A small image classifier, trained from scratch: 9.8 epochs.
Rows from block 4 of a small image classifier, named by matrix and row number. Rows with one number belong to one neuron. Each number is 128 + 32 x the weight over its row's rms, rounded and kept within 0 to 255. All counts start at 0. Numbers have three digits each.
After each neuron's rows are labels from the 100 images, of 14976, where the neuron reaches its highest value: "top examples" is what is common among them. Only what is clearly more common there than usual is listed. The data: rendered landscapes of hills, water and sky.
# fc1: MLP up (model.blocks.4.mlp.fc1.weight, 1536x384), inputs 0-63
# fc2: MLP down (model.blocks.4.mlp.fc2.weight, 384x1536, transposed), outputs 0-63

fc1.275:141104124079119123118088078122147117180169163156103125117110139078121135160104157155132133129105180098107097106153115117161135025141135128130129173058155131141148093119098133140086107129097124
fc2.275:090139122116146123108188137120102069200079073110121138177103119069132071176137117139126119155122134128150167105117158151130057154132089153109083119143157116101122125198120131132125126074183135
top examples: red mesas; fog

fc1.198:130143111135138120111159147147130143135141155168141178171104127170109130145158166107145079111085129177087114161079155122152130118098094074118122076106124116152092162052154132129146113122137217
fc2.198:064134156092083157196215161125109108202098122127144184136106075169165137144115099138118165169164139056121089120128146088178101112136109065184227137095116178121143106115086077144109140100127146
top examples: terraced slopes

fc1.139:146054127177103119154139118119133093157171141150101097108078116126118163105086094155171113145129175132046075150105092104131148159107101119135149132094060164109146161126140098164118110135112152
fc2.139:124126125123145143098130145115142106089085128100107166085132168127140085090086150150059098115101117105129133113144128108177147125112133161136128093147112181054102140087070118143102085103128135
top examples: fog; green hills

fc1.6:082037167143146114120062165131091188087152176122133145123105108129197128137111127123132072102165165136176066113135153079136041070181133152155192121093151089135113086140091150084147177155124122
fc2.6:111158129100106088123083129121179129108076158136155120118113136151168110169135129171072073095140135178128178091139125220099140081142149076163099132162143160150106096158124056141114142114075137
top examples: terraced slopes; noon

fc1.175:099130172172098113095057078140101140107208137132158179130124130085136171154107135136112098156173131089100120139073140124070137159165183138114140162097119120134133128114125155162017121136126103
fc2.175:096115126131176111131123115169123103139128144074138121188082171158120092201128131210135144060186242165102127082140168085102098122128113143145107139148116173113117133133122124157085126157166103
top examples: red mesas

fc1.741:122122192154130138153181148110178101067134148095084142117087170095134088089119142122138112047140102135114176162159116090205113142130113133142132101068121130133139101114078110163079124146130137
fc2.741:112150153102128088093076096093113152095158250139145117100130127095138164110092123146104065132211127087122077155056147135063083162128140150156119066125094122118135142125128147149175140122168073
top examples: fog; red mesas

fc1.765:172119170147145049078128112123163093104168185066163129103128127154144115106135108151098126097087126101157170116173118055141130112116180127101155131140072116104147164139152167117126112089052118
fc2.765:107146148162095126192172148086006108059157156125137158106171098103177126123103115140117093123112070214121137075124126157136135142122114192071130089112072133158103137121159113066115095087133104
top examples: red mesas; night

fc1.357:093141169185074157116103150124127092128181094126078097123116129129085128162110139093128144170131149117101149143100131138103137184109130118104129132100116082140137097111080115143144092161114042
fc2.357:151137130132099104171163125117116080185078137129093111165112188159135098139087150172113109151137106126115119078131149182121127094131088064129142144181146144127165175153135175198157192165123115
top examples: snowy peaks

fc1.746:127090104186078145109118101129061146173095126118092093119103089130126100150118197120146098093172162113118119145137147171117168165078136163150143118119096148048154139107107123163143083141137104
fc2.746:131118096183189153142124094106105116156130144096124131125126155140145108171136082184136108156116158098095135106147170143093092172106119139144137172112141181112096089147161060209114124177117114
top examples: red mesas

fc1.488:146151175132154115166107115154136105066112107112104112196141090100112101164146093135111136153125067137190126209099075066153131167146134105121099107151131149151111130177154105159141104156101139
fc2.488:092164170076106099146175132150180148209167118142173181139095108144135141098161101078165109159139093147142179137165088149126149148145090135152221114044093047128085075101079112113115077124122131
top examples: red mesas; desert dunes

fc1.591:095255129154120122126152100106133185158119090154081081135130121112157105162111078109124152112151118100131155117132108149104101144121099193090090110110132100127148059102165129076171149096172156
fc2.591:134129129147112119124150100137198125082149147190130137108117133148117129036182111136067161113142182196143128154120136089175140120149140047124154135125122095159126073146138158102130084163057145
top examples: terraced slopes; sunset

fc1.374:072150095141124166136081152125116195121125112116104141117157091128128117115136124105123134116154136132201157105106148151154108142089132207075162087097118132178116082090156113160148115159087128
fc2.374:132180070080096202121162107151166052169138111158108112095127135113091198127085067127145139117190149144144121086125171131149148145117118135131117133128082161161098121177117142204096131102160127
top examples: snowy peaks; overcast

fc1.422:122066109136149116100166128106136145136131141142188155161116126255118123124107141148132133236107092090143107143132131094096073108150166112156121162131162167148105143128149149064169146161056078
fc2.422:109146120123145112102124098073098149086130134157099137111132141103115094151148135096188142174140093103089099105101101122109124144089072143076138086136076150136121149157130186109154104102133150
top examples: red mesas

fc1.621:119116077136079139139149157120086131140058153184140151119122101199099165143133181152102154095081176178125148131189128184124138067121116124147103146180087130126140110092104083158125127097177125
fc2.621:108113092082130089077221102174121145130139134073208121093154119156167087130131147151151127103218188127211092143138146157106086053115172076181125108123116123182197063154165072059150124086128101
top examples: fog; green hills; land: purple alien crags

fc1.287:099105113146142174173066125122105140102176144109065107143140117136111177124146110117155128094096107174120127105135055083150150089081103079135125118139179088142111145144080142103068144093122093
fc2.287:119178121126117110140110061106126116137173112129139133120107144133086058151096111137157119104111161249088109118122183214123087158157102129115025145093060133120113139107076139141132097128108152
top examples: terraced slopes

fc1.51:113112031062082116072121162143180113172149123133161180172092094105196086155151157160153109154122099126079177155141154101159128123134104136095131171112125150140127103047099164121134143136096134
fc2.51:090171150099150114135049139122140109129146153118157162120065105134132074196128079102156085111084071146111137083184149154180059127133132000159189157139115160113137151137188098091111133115067071
top examples: fog; purple alien crags

fc1.47:188139153151093105119119188157075135168192157043111168164122156121126100115136144170121169136095117128046119132140104110142095129121120114060118108178127102128128105089187067182200064149086105
fc2.47:120071119174180160182125110159127143180096147135166102089130159179113138148121120089080143131125087045107132126133105114156090134122156113124214117168197122092139105139086142118140155134075131
top examples: snowy peaks